Weights of a small audio frame classifier: rnn lstm, 1.2 epochs.
Rows from block 5, named by matrix and row number. Each number is 500 + 40 x the weight over its row's rms, rounded and kept within 0 to 999. All counts start at 0. Numbers have three digits each. After the name is the row's rms in percent of the matrix's.
# weight_ih_l0: LSTM input weights (gates i, f, g, o stacked) (model.rnn.2.rnn.weight_ih_l0, 768x384), inputs 154-230
weight_ih_l0.119 100:491459561491558486530540529526515529520555461495465531505522532483550499457518507496485496471559542445552488599572459496449581415465482563546492459508533453474420527550474482546464509488471449467575524488530520518489551531435441520
weight_ih_l0.120 098:455551531473473524534447546489473531533579547485460462507566438530478442467542445459490534536553569540454489500516496468529505479545454478416485542459525523543483521441510509527493571530537551537472478455494542464490524456543580540
weight_ih_l0.121 098:505498531477495523490532431556520511454497430500490505527488480484525420561483448467492438468539523438558454530463551544455510503498468519435519470517591502505506542469441483516541446482502530425544576506561496534495527530521513513
weight_ih_l0.122 103:520487462465516481557446508477505554450519533495563484589499449543449543511428537529478557535459472427545538605559559536510464453437474448595442450485539497534550519469561475541493560451539480571557432495522472523448427480467482466
weight_ih_l0.123 097:488476441515499419489563538525525476532464466538435492447532461489455551558469495446451565524555463601475449421455522496490456551552559508502515530475450502476509493567546526454453469470545549548520439483466575475491535509557501505
weight_ih_l0.124 093:477483465461514566529516547500439507445521449484506545442455537505512531549483494549506546480563501494506490563517491489505495506471522554492509442525542488439464507502542472543436556534499538448510479427549447453463550543550442492
weight_ih_l0.125 097:445473450551494449469466477510472532499513553460537460552483522498531496497506488504520486543503535433530476448476510540432512555542424482549542528440528475523544512460432458494511522545476540444431455540571499517511532614521513476
weight_ih_l0.126 095:506497432554555520462481537498578494558424519501498526526535452516526519491514457512465472519487565505530448524502477519513468517489473545509466431449492521481529527473507421520531535432441535566531475424460483553520444450461511473
weight_ih_l0.127 110:522530425508497437440467532529516455509463533430491459498513514445462521507531505472447466509529441468520571503437488590477509528574476422467503533508528493497545463432460478520508503467474480567578470523512503530550529550429547482
weight_ih_l0.128 095:527509521439471534476557447524444541464512537473537466412458540501569481534513531565563522510528489511471567572518549538448490517456539514549443463482438489490495494503536460430487477493493459458481457426515555505548491533549432441
weight_ih_l0.129 099:528469458476438531463481457576559479492464448539520472441559533543515508443429434528475507485516535470466452550528467520572445483465532508423448513510423538537541446537473541508454491488513442482437527561546501468487520521510528516
weight_ih_l0.130 104:516489478507441531470483540519508489536548479477497553485564567461479534507533449441514485402474479473515472554456493454512572455566510601475486514504526461422481453475411510487488501472531536510494525542508543445548416572458488591
weight_ih_l0.131 107:484464486460424448529547520566513530519579438504488503470532516431536474452534459478456474539551537553515545516501446497517470459552463464493524403497473450529498477450465569486422419549473571507545543485487473496514483452507548561
weight_ih_l0.132 096:464539475504543488530578563569483526547467483464513430465543529454500453482461579487492502445535498509436472554450571486525501460582517470530507483503430493556499449568461480457593434477446432513488453451503541440470464510516433446
weight_ih_l0.133 099:475544519446536498476515458528534452505461519413545420490499485496566557463450478547530464506457449545540450469456512517501438550531440477509492528531541556529456521520497524499460391464446467531563462485493548517445531523424549536
weight_ih_l0.134 096:549549488467424494551550525543468493514494503517485514551444552558506477485499500478456518513495429534465563477464543495432480539472475472510524508529513448507552520502496465556538456543535563451538515462541476500506520534494447554
weight_ih_l0.135 096:510476558408541528523440478506544508433551557444525522478537493520499509505474495521474461466450443472570548556549507579461466506443484488472527469463471497484517492487465522577443509547479487558467486480460555484550495561533456530
weight_ih_l0.136 105:462561455490501556514480492481468556523381520595533529495539527569484475471476522489576589510543508517536471526507479485513536461582531441440477474508532553453435488449525535470532540501462545541480545491547552515544455540560545462
weight_ih_l0.137 097:475493461445513506504517550509502521532470442536473421486437561484474424459483541516577437485498493465475524502558559572419509523438512464451454495485458518522445465473465458416570474458561455549448451456485527500546550508531472424
weight_ih_l0.138 098:455479477452455453493515497522503522468478563554443532465466512532527419508507505558513495498506478443538455529516543532505499482462472430422521516485533574451520499497493465517482502512455529520488498498464538522539454422566460495
weight_ih_l0.139 095:527506523533538522488582439495490527475511491467526500518505462472463539546447451492529484439457496486527471538445426552576472540502498488561521485505532454453511421466451486514489529473503544443487548500434565542492531582462538477
weight_ih_l0.140 094:461488562508437433517482507521508488462541513496520529465448447495483535547447462476479450507550481522539542429541541474491521540456498497518517491474538556517577513456549542526453459462477532580505486510478535477486507536533461456
weight_ih_l0.141 104:512481506505436499530479508545463528581530484576482541473553513497551523527416477505486475567468572534499511461491535465563448513527539584493539516449411445448440416493453492518443569445438470470539532562418550409469477536561463504
weight_ih_l0.142 097:511492528508546542496436539511482561456537505490490511491537451461483529526555570419537545502482489519486566501542484461582513547485413488495505483452539461451484503465454490506457586512503470503518528424491523581560462535497499562
weight_ih_l0.143 103:516495498492493520550545458535476502429532444491514435519465560584512515547418462436507540573541510507564477502535557525479433565436532490458503553454500481459542506533526546544553574458458440441455469547525508543472523533450470522
weight_ih_l0.144 099:438489591492489488461537489488530472431441480513504525537498517508450465514468462490479474411475465495441430518508449540477553445521560469514476590535447519517474522436483541450547456490548452455539522464519522510549575497482488428
weight_ih_l0.145 097:547513526506501482562429472537533470518529555491501528489538538441546506567551479465527451544456388496485480530582508457431456563478519539460480526496527571503541476501516491490427532514479485527531552478539450484476484520567581465
weight_ih_l0.146 098:462467455461552472465513500443542486530509514483520429531475481427450421491510495528488531461547496448496454473438473460440513480501491525442483487472447493566537485539522434426506489428462541517484477502547545514452508477483481510
weight_ih_l0.147 096:443483549489494515527478552417497516518471541516487545514461514464506555464514515510470446461492452496503468507484570439518511494523449533490447556541498549419533516534556539492426436520502495561467555490434461465517511461478484507
weight_ih_l0.148 105:463455567463533546480447504520499527452446471457493449509419519481468457497510497456479532443443420503570429540514539567564459440528445437483508524494447492491535446506555543496557482523526556446462461495502463495441491471522498475
weight_ih_l0.149 093:471483517465496554520532521542551541562441520552573480522439435496434478454532521478501533488482486541537457541516519565496480508518492416409526537540458500479483464471458424502576484544546469487479447447468527590527449421490474541
weight_ih_l0.150 092:515455432532440416479478453436463429458444505539542518503531548557532530505449467504525474443553510440471571486556460482519484553486466461529473450541554489503467514534458513524573470514444560533494552548443517445486469530580504526
weight_ih_l0.151 095:541455562452498484487529597443455519443538489508466503554500558495485546531510468498469431477500477481421513535506511504486511540525475482577571457532452511511534523556478490527560468496419497517471536542484529536494491577460545414
weight_ih_l0.152 098:573501469432575541447496500440485560564470491482510546545430505439492467524584512565458480468453488517446490547486477465515474485508466483438473473477465556479461456511561483524423517496496531570459440578520501521530513518485500548
weight_ih_l0.153 102:425523441472501603487497526509458504497552544459502435477498550490494542445528430578544568541495477482473438547450578515500521535474537461463558491478465477540550493513522510450545488504464499479407457537453487476452546462509505527
weight_ih_l0.154 099:488523471519537519506446555494506480487508541544476508478541445495547557478521552519496571547513440494415493480480469492452514439508469486592443498502489462505516454506505542532580512465428476521475488452443481501529462575523469514
weight_ih_l0.155 101:500411480479455560534610487464463503510516454545459517501513508532497470445562512558564521437524586507565549535460499443570515508490557504441436540552485455526456495452476563484480479562489499489505488426473498425608475509462512543
weight_ih_l0.156 100:532526510438479480561517541498501473483494505468474530536433530464592512515567502513429462515486436497525532498515494525538574515531513490540508512431492562468490489517561493508409482473543451474493446567443536567503525528479516552
weight_ih_l0.157 101:430463498568525510472447508591498532474490507468511501493531464471559539545478523493488552547592502540480502508427412469564501443525542535516407530534475471509477525568484561466484547578581455493540485481505527451482505429495459533
weight_ih_l0.158 102:486518520425532511561587523532462446478550524500484536521520490528524513522498475432537483542504421442531526536529507440446499443518504536518499546472520493473526436439502509519567512442547483475515561513466507431499500502563517467
weight_ih_l0.159 100:584456485496543552425575492525492489467516496516505545481555509455505476454519416458537487524560515432545544560468422532492503457572536493508492548449544526441448479432485438568456511484562478513458453532442534459499484492527531490
weight_ih_l0.160 105:522495537536475493587462519501510458547511512561500562485503538482533561527522474447506490475514511555532521554528452492429497489555425457479506486464558472452457449427498485534524514574545439552552530480543472420539491576509560540
weight_ih_l0.161 103:467516566582533524498562465477499478471472464597495520528589446440470503553472442520526489445531500484549470431480543576532462460498476486523447512537564459500527449497519493461519482533573467468520477497472492381559530498502438502
weight_ih_l0.162 100:504543467502517538467481524526535449515490451531513539469427553495477491547511533476552544462478479479501545543400452587540511500540507532466512447494483524437535525485516538522579511439452497507523542499438471580476411547431508449
weight_ih_l0.163 098:457485521483493547441578522512498503482533465431573571490468460557496505555534511454520525459565533533535545512485560525431479593476452467477539514455470531502550509482537519490522551541567528553520557520532457496533545481494437497
weight_ih_l0.164 100:485516486546460538450541503482549574435482543484546481463496504508532525499442513470539465478499401486525443453480452501481432478491511479424462522533551542534478532547562574559472488481562462495496521502536498465505425479521492561
weight_ih_l0.165 095:460553475556442492465504463474479580482554473557536468511479495468454481520438485426449455466468457527526485436527413517499503543533564555543505462491496515462486529470479479535463467465494569465536567521513512475485481538499580498
weight_ih_l0.166 099:580467501530482467481532482479456506521531513543473552513469564528561480516484465466530528508511482439553565596559546539494526420501465510510487444501470458462516482455536438543500578522545476476504528505568441468553517545514517482
weight_ih_l0.167 099:465483443456496520510487455490519460556468443461557499496421480430542435404543568537522501473464512506511455461471530537514510451505495503564468497428560524585464485508485422468455507444481521554444484449465488517528465477492423539
weight_ih_l0.168 097:513496543468481477526452527494434462453538421463479520500479474477526433470512465477548484486469488510459523469520511596488505443502501439533467540519541496512543496504540528433578475518447538520544421503485533565478551538472440430
weight_ih_l0.169 096:458457468485531539485509468503454522473549533567425563465522504531532527479555442490524562558538438535503469463522479545565505522528508518460462490476524484447478456526453494454550492487456484550441461497474543482441461491523543450
weight_ih_l0.170 099:560457472559408485437441436540521465461505440541543499535476462516460429546566573475583482474472492555465558541522499458446579519467493545486501479522564506539464560504490515497533531504535585514544539462503522557496463470486488463
weight_ih_l0.171 100:473466442468539570423518492535504527506527529467430546450520537528465507522540478530545486493458495528453537442505523536543431495487456451495435463481467444525471448483508425523560446466500444483531541458575564460450561548430561426
weight_ih_l0.172 096:495492510542569458533505479483539450436485432436557544575556513474522543538502442472549515532498488506548491500418575533488435552453463514548474558434446550447552507486503486477490480478549519530537515424459489428525524444414453462
weight_ih_l0.173 099:544491492426565488446509510553501414583523499475485457487443413486446566495521521556491403501500506466530500520492455562402482507551450526464557485549538542501458556519557498468519418516522485591511449460570480564492444496476463455
weight_ih_l0.174 096:511465521538478519477444535485458436515563552552454484520520514446528437531477509427525408464449548489439521501564539481471526441539495498507536494520547528552523543454543504462480508468414488526505461533484506535537554582497531508
weight_ih_l0.175 108:502547567455521500453471488527543527446504535416526462470544413423563506518520575511442482575491455536529462478458464531433549517604411542544533467437523522484508517585456476492474500448449526550482457518527528569474521536439560505
weight_ih_l0.176 105:531568543542535548466547401507510452518471488432484440521444476527441505512491489436521546492525483465434584433465537441463551449520432445475497502484502502500583516535520461537507476544486542547504532520506506510505593542462472422
weight_ih_l0.177 094:539474448473439509444538510459454517485564493571507563553567473497478465542489514506530515531484555453529439413570491474535405554497511565476516440464499502443479442500519558514407453515555520531499561451551571488533421532456526484
weight_ih_l0.178 099:537553551437532482491515495505425439564538545493491505474489544453511559439560443434491436486485497460537474480459579475529473454477490420527504427475487515548489452477438529500456428506461498476490487521544516518472589475534469482
weight_ih_l0.179 099:576520435468571427443443495557534464435422497503449552539540476454471552551509490570464581458495471459463499508506400559519572540521489524522557483505543539472463553495514456506476499455454435563574446530520481487496507523489476494
weight_ih_l0.180 099:504489408538542438412405470441437546528475543510510421474453526447529504455493484512559518469521486481600403429441521516432482473531471502456484518454504453439472455461459458489567568535490525536460540498513546569456490525483555488
weight_ih_l0.181 096:592502479508454447543445466548480420517515466479460498525475520457427570494455484433434479475454514460540539447434504554454469537467552503511503537497450476494473527530440486519446502542463556428528492532440442476496437473532419462
weight_ih_l0.182 106:445431473463530554441502492485570505559571530537488531503400516534498525497542524428501465499507521466490463498445450537484496525527537462484469477557507471479483463517541464398507508499496475482470441530524514542450456458440416450
weight_ih_l0.183 104:468467482547530458534549510526555518475457483479477435541548450460535549510551547490473439513546555419517518481542518527531424533478506507513487455533490568483505502552545457476534440485507529536550498464481515470489473453508491490
weight_ih_l0.184 099:408487545511450423447510513513450468574517578538528494476497525512494575541469484454470508549493563492480462403469532520531499514507447484454493461459557493533503464560521535454466469536551513580488460474461544436455484551456485478
weight_ih_l0.185 105:502472521550463516543532450473489449504534447474490523477478572548493437477526467507524467541518561613483486445439467494476486530439486461543468495481525580517492539494484547452501482444490486456513562511434501457476477518476519545
weight_ih_l0.186 107:524487517539535508513490547435521431450504463505517483507418511513453518497458518490470553457514500420548483537429476514498497468481508549469548478460511540474536548507522499519544522498473472509471496495523481492536513437550450469
weight_ih_l0.187 095:547561510434445478430514496540488495479517485462503472490519463417483503445507473433450504487490504529536507507519448515526537516570419505463547500479472497522536513577487540462522483451491553508532554460446575504451540546533549541
weight_ih_l0.188 098:512461559483434457469548471497526456551566560443548530480513482441419458567448432481549446540484515533453478440485495513535501493470502532477510577539464520545601456519542572557467457529557470557562491515470448454477530461484477473
weight_ih_l0.189 096:428526460545513473522524545481479525433471450583538517512480503440513575497539447497530555573471578507489529521453578466482507535467475519522486513515527471443525552503494451493476516575580474526513488502453469464566522532462495506
weight_ih_l0.190 110:514568544528507514483526566449491472538519522487410538502458515409477558544552427510462404511436542512550517578485552505530530543456498467545542552438541529566548403464532502537510491472521494463508503506533460476431529559523511467
weight_ih_l0.191 095:516472535468520536442447471527541522445484438474451492466575462442474516523524569565494481516515499540551503533535552422491475432570526579474490496447521536488529535571478443557521529549542475473505464450550499530522540519430461468
weight_ih_l0.192 099:515498536501455524525541519543457490491504449544514535506495568564510526458475521520548507492489499434488494546529529496496444433537479484446462463545485456525425517473421517557487487489502527415451564476461486527541509458464450511
weight_ih_l0.193 102:502471507454452539466465473486510492464535496510453572543543506494529443456505455482491489523440497554527433552516547536512470562517564533444441535468444550470459538504483475541539449540589540520517552541445480494500586465513564455
weight_ih_l0.194 105:512478516525435531524520478570543518475585459473499497442518529549490536469476548446485484434497509470504483510486576448547472475540530510483479459506522415536473525409471444559521525541502515444519560423527498528564521455494487508
weight_ih_l0.195 096:521475502456463484483469590455497492557446527449540463548536504536480502524548500583514455450444460509541560495458521529547554551505474508530501499471543471511534567452459471488531470497512551525436550526502504512483496521513460522
weight_ih_l0.196 102:519557567572523541520540530468529549436462469501547525500492540487467498479497459513450512435465520444546448445485473446541498534532501499436473447468481466486438551465535529577510468508493554442500521521571436528552542440430466513
weight_ih_l0.197 111:449527499546469544454472495462431461505502477525551472418503485526470525475535486478547497531476552555516516528490547440460433526516578501482542475498453452479477532473522552488456523485576456479456519441467434517450473506508536510
weight_ih_l0.198 096:472514514545503549512549470598531543430499495526453444537530532425591527469435471464481462567534510493480432533473494521496537499470529561545494467519544548532479494484504574576476515491491523515526489501555454499460534560529585509